From a checkpoint of a small image-text matching model.
Model: 48-pixel images, encoder arch convnext, encoder moe soft, encoder num experts 16, encoder patch size [2, 2], fusion encoder width 192, fusion encoder activation gelu, fusion encoder num experts 8.
Rows from block 2 of the fusion encoder, named by matrix and row number. Each number is 50 + 10 x the weight over its row's rms, rounded and kept within 0 to 99. All counts start at 0. After the name is the row's rms in percent of the matrix's.
# q: cross-attention query (fusion_encoder.blocks.2.cross_attn.q.weight, 192x192), inputs 96-191
q.20 089:43 62 51 62 32 62 38 66 59 34 44 66 63 32 40 40 53 41 50 41 60 51 41 41 47 66 46 61 30 71 59 56 47 54 69 44 46 41 35 56 51 59 69 54 62 56 49 63 38 47 55 46 46 66 40 54 67 59 65 44 61 60 55 53 57 44 60 61 55 48 66 62 55 47 53 48 56 55 40 61 54 41 65 45 48 45 48 51 47 56 64 65 51 48 56 55
q.21 112:52 39 45 62 58 57 43 58 46 59 50 67 68 47 42 41 64 45 41 64 38 38 49 69 34 42 35 45 35 70 50 67 46 33 55 59 40 54 41 42 32 48 43 44 55 52 43 72 66 48 38 60 60 53 44 48 51 43 43 47 44 62 44 48 47 52 36 53 36 45 58 35 58 62 56 68 46 45 43 37 69 47 46 59 59 69 44 46 60 37 55 53 57 50 36 58
q.22 092:39 47 48 45 51 39 45 40 59 44 51 38 39 50 64 68 57 36 59 46 56 59 45 45 63 62 53 42 48 49 58 42 45 65 63 51 52 40 55 35 59 67 67 49 57 49 35 61 67 47 43 67 54 58 51 69 60 51 47 37 57 45 53 57 41 38 48 46 35 53 47 60 45 54 42 49 46 43 50 42 41 55 70 61 61 55 53 56 50 65 53 53 50 36 66 46
q.23 109:45 58 45 45 48 53 34 44 46 61 34 46 40 44 47 48 47 49 58 62 58 62 51 48 43 40 59 68 40 61 50 69 36 55 47 57 45 51 36 42 39 38 65 51 64 64 40 51 41 31 57 51 37 39 40 18 48 42 60 49 52 49 52 57 43 53 55 67 61 52 38 31 60 51 76 54 26 53 50 47 72 48 52 42 50 53 55 50 47 43 62 46 49 52 51 44
q.24 122:64 49 64 69 66 51 58 44 53 68 64 49 56 47 50 37 61 46 49 48 43 55 38 55 50 42 26 48 52 44 49 60 61 55 49 51 53 67 61 48 46 60 45 53 47 48 51 70 61 38 35 49 46 46 64 47 31 52 28 64 39 49 50 29 54 47 38 51 42 51 55 54 56 49 49 62 52 50 46 36 55 43 47 54 54 38 54 39 65 44 64 57 66 49 42 51
q.25 098:37 49 50 69 51 51 68 54 66 44 50 57 52 34 48 56 43 51 41 49 29 60 56 44 43 67 37 35 51 39 47 41 58 53 48 45 44 39 49 48 49 41 54 50 29 35 49 45 73 61 42 54 63 39 51 70 46 58 38 59 54 57 54 60 55 51 46 50 53 53 43 48 61 61 46 37 76 46 57 40 40 63 50 44 48 43 43 35 64 62 61 64 50 69 34 61
q.26 094:67 55 49 72 51 48 55 49 43 43 54 57 67 60 45 40 60 51 41 58 51 45 51 45 46 58 35 46 49 52 50 42 54 47 45 40 58 64 50 46 45 53 45 63 48 41 43 64 44 43 52 34 39 58 71 45 45 54 55 51 38 49 65 41 36 45 45 58 47 56 51 48 37 68 47 43 54 45 50 63 35 68 46 51 40 52 37 52 55 47 32 52 39 45 37 48
q.27 106:57 54 40 42 47 71 48 49 44 48 31 56 32 51 29 42 41 62 48 47 67 57 56 42 54 55 55 62 47 36 53 52 43 48 44 66 59 56 40 48 32 58 42 59 69 48 48 48 27 35 47 42 39 50 38 25 50 51 76 37 39 35 55 46 52 44 57 52 62 46 53 49 49 52 73 51 38 53 39 54 62 54 41 50 44 51 59 45 48 54 44 38 56 46 49 49
q.28 107:57 55 56 53 40 58 46 64 38 46 47 34 37 61 47 50 55 57 60 45 48 61 60 37 61 51 58 65 31 57 52 64 41 41 64 65 61 48 34 37 45 38 46 50 67 50 50 48 34 34 53 55 33 58 42 23 73 45 67 63 52 53 44 55 40 57 46 37 58 57 33 31 43 58 70 54 41 40 48 53 41 61 45 68 42 42 57 67 48 41 61 37 47 47 72 34
q.29 090:69 43 46 61 64 58 64 55 63 51 59 58 52 44 43 42 42 66 43 63 53 34 58 51 47 48 46 61 36 44 37 57 45 54 53 55 59 55 34 32 35 39 44 60 44 50 54 69 53 31 52 52 56 57 59 59 53 60 51 53 31 58 57 59 44 53 37 55 53 43 46 51 48 42 52 52 66 57 31 48 40 47 65 59 59 58 50 50 50 63 40 45 52 62 39 63
q.30 101:52 40 47 40 44 52 43 55 50 41 58 57 42 38 52 48 58 42 35 57 51 39 58 48 31 60 69 52 31 54 50 49 48 58 60 61 62 49 45 41 54 57 51 64 54 44 29 55 60 42 60 68 40 60 35 64 49 47 59 49 69 72 41 64 62 49 66 35 63 52 66 56 58 45 32 39 36 40 56 61 61 50 65 45 57 76 65 69 56 47 50 36 49 49 46 47
q.31 092:53 60 47 45 58 35 61 64 57 41 63 31 50 51 57 43 43 61 59 56 47 54 54 44 42 51 59 48 41 53 49 60 46 41 64 39 49 59 35 32 32 48 63 45 45 39 41 41 41 32 62 44 52 53 57 40 65 59 56 47 45 58 60 57 33 63 57 44 44 64 51 59 41 59 72 49 53 60 48 62 51 49 46 40 55 73 60 64 48 34 67 63 38 61 46 51
q.32 075:60 48 47 42 64 42 56 54 42 48 63 51 52 57 43 64 51 50 40 60 51 58 57 70 53 48 52 50 32 59 60 31 51 44 57 66 41 44 26 29 53 30 56 35 52 57 56 42 55 62 46 54 39 65 49 53 47 52 50 41 56 53 65 61 68 58 47 43 42 46 40 51 47 53 48 30 40 33 50 62 72 53 75 60 41 51 57 54 55 39 63 54 38 59 68 37
q.33 097:47 61 53 54 53 35 62 42 39 53 33 49 51 36 56 59 45 50 64 44 43 35 52 55 33 58 55 51 51 49 47 62 41 58 59 50 44 44 58 57 59 50 52 50 62 55 58 43 37 47 76 44 49 46 45 47 63 31 42 63 65 53 39 46 55 40 51 59 60 34 46 69 60 43 39 47 55 62 72 36 68 38 48 53 46 43 60 61 48 34 76 39 61 41 46 37
q.34 098:52 64 48 47 57 44 44 52 51 54 39 50 29 39 43 72 40 52 55 35 59 59 56 51 47 43 73 52 60 38 59 40 58 51 50 46 61 33 46 62 43 64 54 42 61 40 52 30 47 41 53 55 54 44 39 45 49 57 51 40 55 51 44 41 53 40 63 39 54 43 56 60 50 49 31 53 43 37 53 62 38 49 53 53 44 47 53 46 55 49 45 40 53 42 52 44
q.35 107:49 43 48 36 43 38 57 43 49 37 53 60 49 55 41 45 48 37 52 58 57 44 46 48 37 62 47 52 34 64 42 59 44 42 41 62 58 55 51 52 45 56 69 54 40 65 27 42 69 33 54 55 43 44 49 44 41 56 42 37 48 68 41 70 61 48 46 55 49 61 58 55 53 55 34 32 43 38 37 54 51 42 46 43 49 74 69 44 40 44 69 38 63 56 59 47
q.36 097:49 52 56 49 44 47 65 52 61 46 40 56 65 54 58 35 57 51 63 58 31 53 65 57 56 61 33 63 44 68 41 55 37 47 47 62 47 53 35 39 40 65 44 42 48 40 34 51 53 53 40 52 53 59 55 69 40 61 51 36 43 53 48 65 63 50 60 49 48 58 50 40 54 41 54 67 63 48 24 55 57 42 53 42 49 50 44 38 44 42 50 56 52 42 55 65
q.37 094:48 49 54 64 65 43 63 46 37 75 52 59 65 39 53 52 58 37 59 52 34 47 54 59 56 52 42 31 48 43 57 46 42 45 53 51 49 38 64 60 51 58 51 47 41 35 70 54 55 40 48 49 47 51 46 54 54 38 43 65 40 61 46 45 42 54 44 33 33 47 46 59 54 39 40 59 51 45 69 39 58 53 44 36 53 55 41 48 54 45 57 37 63 57 39 50
q.38 099:45 50 55 57 53 50 51 32 45 69 55 45 61 48 62 44 51 37 55 34 35 57 57 53 43 54 44 29 53 61 59 46 58 55 46 39 32 54 54 38 58 61 41 47 28 49 68 50 56 69 39 52 61 54 64 62 45 37 24 52 57 41 37 44 50 45 47 46 36 52 47 55 68 36 12 49 62 46 58 46 27 46 56 54 54 53 36 54 65 53 53 52 50 50 36 59
q.39 089:48 49 54 53 40 43 62 54 42 59 55 61 46 39 62 55 54 46 40 50 35 69 40 48 64 45 42 40 68 43 46 35 42 47 38 40 61 51 49 63 79 40 40 55 49 43 49 35 44 65 48 39 48 55 41 71 27 56 42 62 50 47 52 54 61 63 49 62 50 55 65 40 46 51 47 42 64 51 54 49 43 57 41 38 47 36 47 48 46 41 34 46 60 46 59 52
q.40 104:56 54 31 28 37 52 54 54 57 40 46 44 62 56 64 60 52 55 30 53 43 46 64 53 43 64 65 45 49 75 65 58 43 47 68 49 50 58 46 55 57 52 62 44 37 59 53 44 46 59 66 57 35 56 39 58 62 51 61 46 67 58 43 55 62 63 48 48 57 45 44 56 52 43 40 44 43 42 27 53 50 57 48 64 46 64 61 52 49 43 58 52 40 46 73 42
q.41 100:56 50 47 34 33 52 42 57 55 41 39 44 53 36 54 57 36 46 40 64 42 51 60 52 41 71 67 64 39 60 57 45 42 36 48 59 43 42 43 51 42 63 64 55 50 55 39 47 52 53 50 50 54 51 37 64 65 42 60 42 61 46 46 66 63 45 62 44 65 43 48 57 58 50 51 34 50 58 56 58 58 48 68 41 61 69 47 60 34 44 63 50 52 50 57 60
q.42 103:57 61 44 45 53 57 52 54 60 56 62 56 59 35 48 50 45 55 62 57 35 58 41 36 43 37 42 27 61 32 38 32 47 46 48 58 50 43 53 55 65 50 37 40 55 47 54 38 73 38 41 45 58 31 59 74 44 37 49 47 39 45 49 29 51 49 39 51 59 50 63 58 40 49 26 33 65 41 61 57 50 57 52 36 51 35 44 51 46 53 51 48 62 47 35 50
q.43 089:41 46 46 56 58 59 38 48 40 51 41 55 44 56 46 51 46 61 37 56 40 39 46 50 48 45 54 39 52 44 45 53 40 65 55 60 58 59 30 54 28 49 52 57 66 60 45 51 33 63 60 42 59 53 50 26 57 51 46 50 57 50 54 49 44 59 38 56 35 57 41 56 38 62 65 67 50 40 48 42 64 34 53 48 64 59 54 57 44 49 47 54 47 70 63 39
q.44 104:57 54 47 55 43 43 47 48 50 62 40 47 52 61 60 39 52 65 51 51 41 50 45 56 58 52 45 56 41 71 52 56 41 47 39 53 54 47 41 42 31 39 51 47 60 54 29 54 50 49 41 47 42 75 48 50 63 38 56 48 55 66 40 65 52 44 50 49 56 64 47 40 38 54 67 63 47 58 27 49 77 60 65 60 63 45 54 39 40 61 61 45 57 52 49 39
q.45 096:50 58 49 57 62 42 60 44 46 54 44 48 54 38 55 38 51 48 57 45 53 48 55 59 50 59 46 68 45 47 56 73 40 33 61 43 52 51 53 39 59 56 56 54 51 64 34 55 53 39 49 48 44 69 58 42 45 40 65 67 41 52 61 42 63 50 35 62 48 45 59 29 36 40 60 44 49 59 32 38 49 48 45 64 54 52 63 54 60 52 52 49 53 50 42 59
q.46 112:59 55 56 65 57 35 65 54 59 57 59 63 49 48 47 56 49 37 32 37 40 44 51 47 44 37 36 47 40 47 50 54 66 37 51 51 37 54 50 36 55 47 58 58 36 37 49 64 73 47 51 47 50 52 57 65 40 34 36 65 52 44 60 50 50 56 51 40 29 51 51 51 50 55 23 43 69 44 55 53 51 52 49 53 56 56 40 44 50 55 45 63 66 62 35 57
q.47 121:41 60 62 74 71 47 43 41 56 62 45 44 57 47 53 49 59 43 60 33 50 46 34 41 62 49 38 46 53 45 45 47 60 37 42 41 34 58 74 57 46 43 51 41 55 41 64 67 51 59 43 53 53 46 47 65 36 55 33 62 45 53 65 29 39 55 34 50 45 45 46 59 62 39 44 64 51 48 46 45 43 55 50 38 45 49 51 31 63 39 44 54 56 52 50 60
q.48 082:49 32 49 43 41 59 48 57 51 65 35 46 65 42 63 41 64 68 43 68 59 42 43 42 50 63 65 67 47 42 55 41 58 67 48 56 45 64 50 46 36 34 36 59 40 63 48 62 38 48 42 50 54 72 37 56 52 46 59 42 54 46 39 70 63 56 60 50 49 69 61 35 52 63 68 57 41 35 64 52 64 57 40 67 53 53 55 50 40 47 38 67 46 56 33 48
q.49 109:56 47 45 29 44 41 42 67 37 59 57 35 29 62 65 62 36 31 46 63 59 38 60 60 52 59 49 46 48 69 49 49 56 48 47 62 32 43 43 49 43 59 59 62 43 64 30 45 55 50 66 61 48 45 34 52 47 53 46 52 62 64 45 50 48 54 58 47 45 35 48 65 59 36 38 51 45 56 58 54 60 48 57 38 47 55 46 48 56 46 53 41 34 29 63 43
q.50 089:55 50 47 64 58 40 43 59 59 62 72 56 38 63 51 53 41 58 50 54 58 47 60 53 49 50 37 53 51 29 61 63 69 62 56 54 53 44 71 53 42 65 49 60 46 43 60 47 52 61 31 53 63 37 50 39 46 50 45 55 48 34 64 43 52 46 32 61 28 48 30 53 62 44 46 68 46 38 51 62 50 42 29 64 59 33 39 58 66 35 52 49 41 45 49 46
q.51 095:54 47 64 43 54 47 47 45 63 57 58 61 52 31 41 43 67 46 48 47 39 46 51 32 58 43 46 33 61 36 41 52 41 38 57 35 51 47 64 66 52 50 22 46 48 34 46 49 68 59 42 44 51 55 52 44 51 48 44 51 48 36 51 58 40 34 57 57 68 61 60 58 52 52 37 36 77 54 55 46 29 59 42 45 52 42 56 47 56 57 37 46 42 48 30 43
q.52 110:57 38 65 60 52 47 52 44 65 63 53 54 64 54 59 44 45 50 40 49 36 43 40 33 47 38 26 48 59 36 44 47 50 44 45 56 36 47 64 45 66 50 50 41 33 39 53 62 48 51 53 47 56 50 48 75 47 52 37 52 46 56 48 22 53 55 49 56 32 45 55 66 52 41 41 58 59 55 39 36 46 42 41 53 43 41 40 45 44 51 57 49 52 40 46 61
q.53 117:55 45 36 44 47 57 42 57 44 57 33 53 43 33 26 55 41 44 50 60 51 55 59 47 42 54 71 62 35 62 56 39 57 51 38 64 56 64 52 57 41 38 51 50 57 55 54 42 36 41 49 51 42 43 44 28 48 46 63 32 56 54 39 53 41 42 48 56 54 44 51 43 52 43 68 57 34 42 52 44 62 54 50 44 55 46 67 56 50 47 71 35 43 50 46 51
q.54 092:47 64 68 53 67 63 57 62 44 56 42 43 62 50 45 54 56 53 47 55 50 44 43 68 57 53 58 34 37 55 64 73 47 34 48 53 57 50 59 63 49 45 53 61 56 62 48 63 52 58 62 51 42 43 58 29 53 50 65 65 39 37 62 42 47 41 42 39 39 53 53 39 60 43 71 58 38 43 48 42 66 48 42 56 37 54 61 53 52 58 49 34 53 58 34 47
q.55 110:56 41 57 68 57 52 48 48 42 61 36 51 57 62 31 30 53 54 51 37 38 51 39 51 55 49 39 46 59 47 41 67 44 55 38 48 49 51 62 52 38 41 40 49 55 57 65 58 45 48 57 49 60 58 63 33 37 51 50 62 31 33 53 54 34 43 49 55 52 64 50 48 58 49 67 75 51 41 48 47 57 52 34 58 44 49 55 52 65 32 50 46 54 61 41 48
q.56 099:34 45 52 56 63 44 66 61 63 42 61 62 55 37 71 40 57 41 53 49 36 44 42 46 49 50 50 61 60 63 59 50 60 36 60 51 50 36 44 56 63 48 50 31 39 40 60 50 47 67 40 50 41 59 43 77 54 56 62 41 63 57 62 61 61 58 52 50 37 50 54 60 54 51 32 34 64 49 53 51 39 67 59 52 62 45 47 53 50 72 41 52 44 62 50 39
q.57 105:57 39 55 73 52 62 71 51 51 47 56 53 59 39 45 43 46 60 53 37 42 44 45 60 62 55 35 32 63 31 53 60 46 53 58 44 57 45 49 60 41 55 33 34 46 52 63 43 50 40 51 39 59 63 70 53 32 49 39 70 35 45 48 50 39 60 42 58 45 40 43 39 61 59 41 56 60 51 45 41 39 44 42 56 44 38 36 39 39 54 51 37 55 52 39 50
q.58 102:50 64 61 54 54 40 51 48 58 51 53 53 47 66 72 47 53 44 39 37 39 39 46 50 57 74 48 48 54 58 69 41 65 43 59 52 40 48 58 42 57 50 52 62 44 51 39 74 70 57 56 49 64 52 55 69 43 48 46 53 61 74 43 31 54 57 47 42 34 46 51 64 49 34 33 49 56 45 38 55 48 66 57 39 46 50 35 58 46 61 52 50 57 43 54 48
q.59 105:49 54 67 65 58 51 56 49 63 45 55 55 52 50 53 65 57 49 60 26 57 46 40 52 64 42 45 53 60 43 47 55 56 58 40 39 40 37 64 42 71 58 33 40 39 36 56 51 44 57 51 40 59 47 58 54 54 41 38 64 39 36 66 24 40 42 50 59 56 37 34 59 56 34 52 67 59 54 66 54 47 45 34 41 55 26 49 40 62 52 49 50 59 51 55 39
q.60 116:53 45 58 51 58 40 55 46 58 42 40 54 49 43 54 56 49 40 52 45 55 57 50 45 55 41 48 32 69 26 45 34 59 56 43 42 40 33 68 68 61 42 30 52 51 48 59 44 58 58 43 54 61 28 66 66 42 48 40 46 51 49 51 33 32 52 58 53 46 54 59 51 53 57 35 37 71 60 55 54 25 40 43 56 44 29 41 54 44 47 41 48 55 52 54 38
q.61 107:44 51 47 57 48 68 35 60 37 48 40 47 37 40 25 43 43 59 65 56 73 43 62 39 58 49 55 70 57 44 41 51 48 58 34 68 51 57 47 57 27 53 57 56 50 60 42 39 38 40 50 36 51 46 58 22 64 48 65 47 56 35 53 59 56 54 47 52 58 63 56 41 42 52 71 62 39 52 43 46 45 38 39 53 51 48 53 67 58 47 49 44 48 60 44 42
q.62 107:52 38 52 42 41 42 53 50 66 47 51 57 49 59 72 44 40 56 38 69 51 52 42 61 39 66 46 45 55 72 58 47 51 56 57 56 56 53 33 37 59 50 48 37 53 40 42 60 50 60 56 52 53 55 50 66 44 52 63 50 62 71 39 53 72 66 62 41 56 51 54 56 40 52 48 32 52 49 49 46 49 62 55 52 62 58 40 67 38 64 39 42 56 65 51 40
q.63 091:60 42 58 57 58 60 49 46 40 65 37 54 60 42 30 58 57 54 36 62 47 38 58 58 28 53 66 69 32 48 38 42 43 55 55 44 48 67 34 54 51 59 44 52 65 54 46 64 43 47 62 62 54 66 37 36 56 56 40 55 53 52 58 52 43 40 42 62 35 52 38 39 46 43 60 64 34 47 42 41 46 40 55 39 42 68 62 49 45 40 42 47 41 45 46 63
q.64 103:60 51 31 69 26 44 27 55 41 56 45 62 41 38 56 62 65 44 42 57 49 63 41 49 46 48 64 50 43 62 47 63 51 32 64 49 60 51 49 60 63 52 40 39 44 54 55 54 40 60 40 31 39 45 36 42 35 56 62 45 46 47 60 37 43 43 43 43 48 61 44 49 44 48 76 27 50 55 65 59 38 39 28 50 50 47 31 52 56 52 44 58 54 48 35 46
q.65 097:54 41 48 70 61 53 26 43 61 57 44 48 42 59 64 47 64 60 35 56 67 67 33 51 59 48 50 60 58 53 48 73 42 42 59 57 45 70 49 32 53 43 40 43 49 32 50 45 34 56 50 58 54 46 49 34 48 42 61 49 34 44 52 52 53 50 33 62 67 50 68 42 66 43 67 60 48 39 45 65 38 57 48 48 53 42 42 46 52 53 50 61 45 56 46 41
q.66 095:33 40 60 49 46 47 53 56 37 58 44 60 37 44 72 60 40 35 60 54 52 50 42 61 52 49 33 31 31 42 55 52 57 56 73 35 55 60 62 55 56 44 41 58 40 46 56 52 46 45 46 62 58 56 59 63 57 55 38 61 65 40 51 63 44 67 61 48 61 47 68 61 43 58 29 54 46 50 43 45 47 35 63 56 39 54 54 54 36 48 57 51 41 48 54 36
q.67 090:53 49 34 60 58 56 62 68 41 44 65 50 69 51 35 54 56 46 41 51 42 48 52 30 49 37 55 62 38 47 50 51 59 63 36 46 54 38 44 38 58 57 55 59 57 47 54 46 56 62 46 34 46 51 65 51 39 49 52 41 50 46 43 37 65 64 50 61 42 43 63 54 37 39 54 32 43 39 57 38 57 67 47 47 44 36 35 56 38 71 52 52 65 50 44 38
q.68 104:42 52 50 50 46 53 37 49 42 41 56 46 57 34 53 69 50 62 45 50 54 56 56 51 59 38 51 48 36 53 42 52 33 43 48 53 65 58 43 57 58 41 38 53 54 47 41 56 30 52 48 60 37 58 47 59 57 58 64 57 54 39 38 47 40 29 61 46 36 63 56 44 54 49 47 53 63 52 46 54 26 45 29 77 43 43 42 59 39 41 47 68 46 44 49 44
q.69 088:63 45 40 35 57 48 58 65 43 48 58 37 55 43 54 60 29 48 53 45 35 46 36 39 64 64 57 41 35 55 57 25 60 53 45 53 38 45 59 41 32 38 47 58 61 45 36 39 65 39 58 48 56 62 39 45 56 39 30 44 50 55 47 47 61 73 63 61 45 43 39 39 53 44 22 44 44 50 62 24 44 57 65 40 61 36 50 47 49 38 55 58 54 55 62 60
q.70 108:50 34 56 70 43 40 58 40 52 55 40 51 40 46 39 42 54 47 44 38 39 57 58 39 44 40 53 33 64 62 49 47 40 37 56 60 63 58 45 37 65 31 58 68 58 59 34 50 66 38 42 38 32 44 37 43 44 41 42 61 52 45 60 34 49 46 64 72 59 64 55 54 36 48 54 48 58 42 40 50 40 54 42 52 40 46 60 42 60 49 54 63 56 32 27 54
q.71 104:54 59 53 43 39 57 62 59 49 55 42 41 44 57 49 41 46 41 46 51 47 55 57 71 52 55 71 41 45 39 51 37 62 54 58 54 41 52 58 56 44 59 49 55 59 54 65 45 40 47 33 56 45 66 39 36 71 60 58 39 64 39 37 68 61 57 44 29 35 49 38 50 47 42 58 62 43 55 55 59 62 44 51 57 43 34 48 52 47 42 51 42 49 51 49 49
q.72 109:56 42 57 57 58 60 55 52 58 37 41 59 62 46 51 46 33 41 65 38 41 57 46 30 35 41 60 43 58 49 40 54 62 38 43 46 38 48 65 60 40 42 60 59 44 60 44 55 62 38 39 57 44 57 36 54 30 56 43 45 36 44 60 53 55 61 50 66 47 59 63 43 62 48 51 64 34 52 35 35 63 38 48 40 59 44 50 59 55 42 32 63 61 40 34 59
q.73 083:50 60 50 60 61 27 46 47 46 52 52 64 64 63 47 50 59 59 58 59 37 66 53 47 61 65 32 47 40 40 53 46 54 41 41 48 51 48 53 48 59 47 48 52 46 58 34 48 50 48 54 50 63 48 51 35 29 62 42 52 46 53 46 50 45 68 42 54 42 39 72 49 45 54 61 42 62 53 72 24 59 42 50 59 61 38 65 53 48 50 35 44 56 30 29 62
q.74 094:48 29 47 53 69 33 45 46 44 51 54 53 57 77 40 44 52 45 61 63 36 45 64 62 38 65 47 38 61 43 43 64 60 44 39 46 56 69 38 36 33 51 62 45 53 43 39 49 46 36 46 63 62 49 60 48 50 41 30 59 45 46 43 43 70 50 46 46 61 53 62 63 62 63 36 59 47 47 41 41 49 36 46 42 39 55 47 49 40 40 35 34 57 55 38 49
q.75 094:73 48 33 66 45 47 34 36 52 35 51 53 47 51 51 52 71 46 50 54 50 67 47 53 56 40 39 54 50 49 38 43 38 39 46 46 44 54 38 47 41 46 39 58 55 59 63 37 49 55 56 35 31 52 57 34 38 59 56 37 58 29 56 47 19 53 54 66 50 52 47 37 51 47 52 40 51 59 55 47 27 38 52 64 40 47 41 43 34 42 47 62 49 70 41 44
q.76 099:53 34 53 64 61 53 69 60 49 54 49 57 57 48 52 53 40 35 54 52 38 48 55 38 47 43 33 38 60 41 59 51 65 56 56 42 43 54 69 43 56 58 53 64 37 56 36 75 79 49 41 56 61 30 50 66 47 59 52 46 56 46 56 52 54 67 59 62 66 39 55 64 52 48 40 61 37 58 57 40 63 53 57 54 56 56 59 46 42 54 50 56 51 51 36 59
q.77 087:56 52 49 46 78 55 49 63 52 48 64 52 60 55 26 57 55 61 50 66 28 64 53 52 62 58 48 52 46 51 53 61 45 67 50 41 58 41 56 40 65 64 56 61 48 36 57 53 50 77 64 61 48 50 66 60 41 62 45 46 34 51 58 53 59 64 64 62 48 58 62 32 45 40 38 38 49 37 57 40 39 53 46 43 47 37 41 52 51 46 55 41 62 47 55 58
q.78 109:60 60 46 53 40 42 45 36 52 54 65 64 40 54 64 71 63 55 56 56 65 42 45 51 67 59 38 56 57 41 51 57 27 57 69 40 60 47 31 42 57 51 44 38 52 56 52 46 31 54 51 61 50 30 63 42 62 52 51 45 53 51 50 40 33 42 39 45 52 48 55 44 55 65 48 26 68 48 46 46 41 44 30 50 53 59 32 48 50 42 53 34 53 51 59 38
q.79 095:55 51 69 52 55 68 49 64 48 50 40 48 49 74 49 44 50 65 46 44 63 52 51 57 42 55 64 66 59 54 55 44 43 60 54 49 51 57 40 58 48 52 52 41 34 37 68 54 46 39 34 52 48 63 60 43 58 44 62 62 38 45 54 59 72 65 53 56 49 41 46 51 52 62 61 58 55 54 32 46 60 52 62 51 48 30 55 47 44 64 50 45 65 57 56 43
q.80 096:45 31 35 45 56 43 64 52 37 25 51 41 50 36 46 39 42 49 50 46 51 61 53 31 40 35 35 35 52 44 41 56 60 41 30 54 50 56 51 56 67 42 50 61 54 53 58 46 66 54 49 36 48 44 71 61 49 43 43 59 45 52 68 40 63 45 57 70 50 48 44 36 45 38 45 59 53 49 44 50 38 54 53 56 52 60 49 59 64 52 51 57 63 40 49 54
q.81 114:42 52 54 43 53 53 57 40 45 55 61 36 47 56 77 58 58 47 36 60 46 45 38 59 53 51 36 72 45 60 62 67 58 64 68 37 44 58 36 41 53 59 50 42 48 41 61 51 51 68 62 63 64 39 67 39 70 48 47 55 50 54 53 62 35 48 34 48 39 35 47 44 40 55 56 53 44 58 50 55 43 65 58 51 44 53 54 50 41 46 55 39 37 53 59 49
q.82 119:56 36 40 70 40 40 45 51 45 24 48 56 55 44 32 63 50 50 48 44 47 60 46 36 50 38 54 43 44 52 34 60 36 40 54 40 62 51 55 41 61 38 56 42 54 60 48 32 49 54 58 40 36 54 66 32 38 56 55 44 48 39 55 54 36 42 44 62 45 46 64 51 40 62 77 29 60 45 53 57 39 45 46 47 42 53 38 41 34 40 46 47 53 43 44 50
q.83 098:56 66 39 40 42 41 51 56 41 48 37 68 36 54 41 51 50 49 61 35 60 42 55 57 58 62 70 52 48 36 53 38 48 39 59 61 69 53 40 57 36 50 52 54 57 48 59 39 48 57 61 67 43 30 53 52 57 35 49 45 62 51 53 58 62 59 63 48 55 54 44 63 48 45 58 33 62 43 59 44 36 50 40 52 40 56 53 45 38 36 57 34 56 52 58 52
q.84 091:53 53 68 49 44 42 54 71 57 41 61 50 59 30 56 56 41 37 64 28 51 46 53 33 47 55 47 48 44 48 52 38 45 34 34 45 43 45 47 61 61 36 48 49 52 46 44 63 67 34 43 53 49 35 35 51 53 60 53 42 57 71 59 44 46 57 54 58 45 57 36 52 44 50 46 36 43 38 45 32 44 60 62 30 61 45 42 59 41 58 39 37 58 54 47 36
q.85 106:47 59 40 43 64 47 63 60 56 49 55 50 51 57 57 56 41 43 39 45 37 38 45 55 56 44 46 32 32 42 58 59 58 68 44 63 38 38 57 49 59 60 62 60 49 46 56 58 73 60 65 59 64 36 49 65 51 62 39 50 65 50 61 41 47 45 49 46 30 58 39 45 51 44 30 62 51 47 66 44 54 61 70 68 65 48 39 52 48 60 42 42 39 56 53 50
q.86 103:56 58 41 43 48 44 61 59 42 42 57 56 62 43 35 43 47 35 60 35 40 59 62 35 44 48 55 42 43 55 42 34 63 40 37 56 67 37 62 68 63 34 47 56 53 47 53 57 67 37 42 54 46 36 29 61 32 40 48 49 61 65 60 58 61 44 64 60 45 67 47 67 41 55 41 46 32 61 52 51 37 45 49 49 43 48 55 43 48 59 54 57 64 38 54 44
q.87 098:39 50 59 65 49 58 54 35 41 50 53 62 54 55 38 49 40 50 42 36 58 54 61 41 65 41 67 40 51 40 47 44 56 27 59 60 64 66 62 53 36 56 51 57 45 53 56 70 28 44 47 51 57 57 31 58 52 42 60 46 66 60 49 57 51 51 49 68 51 58 67 64 60 63 47 56 46 43 45 45 37 40 33 50 58 33 47 50 44 55 51 45 59 43 37 62
q.88 097:52 30 47 48 39 52 63 54 40 55 61 65 50 36 57 47 45 35 67 57 26 40 51 34 37 55 40 32 54 44 42 33 59 55 52 53 42 46 51 45 51 49 46 70 44 55 53 55 75 37 56 54 51 44 59 59 28 48 42 54 41 60 53 42 50 62 52 67 56 47 43 50 60 52 44 51 47 45 44 47 59 37 53 29 51 48 75 65 55 54 43 60 68 44 31 55
q.89 092:41 62 60 42 34 51 49 44 35 33 32 48 33 64 36 37 45 59 58 30 51 45 57 49 60 48 80 57 60 44 47 58 50 50 49 61 61 53 52 48 65 61 48 32 55 58 56 59 27 37 33 59 44 63 38 58 60 40 50 35 62 46 46 46 59 56 42 47 61 57 45 52 62 44 72 38 43 57 45 53 47 31 51 41 41 51 32 39 67 61 64 52 67 41 47 53
q.90 078:66 36 41 55 70 40 41 44 51 39 41 52 40 54 47 44 65 42 43 42 30 57 39 59 57 36 75 36 47 58 43 49 48 41 56 39 53 27 40 64 49 47 43 59 37 62 48 43 47 55 39 33 40 54 52 48 68 48 54 45 56 38 59 59 50 58 51 65 58 56 48 58 56 50 35 55 34 70 35 44 32 42 31 58 41 49 33 38 50 50 61 42 62 52 49 63
q.91 093:63 50 22 60 45 38 36 38 33 48 58 60 56 39 49 70 49 51 48 50 63 50 42 37 48 52 59 55 55 58 36 57 28 43 54 47 58 31 29 53 67 36 33 56 41 60 53 27 35 57 65 42 33 42 52 37 51 39 51 48 51 54 38 45 32 59 59 49 54 60 56 41 51 48 43 33 54 51 49 36 48 45 40 43 47 47 54 62 46 54 57 42 36 53 61 51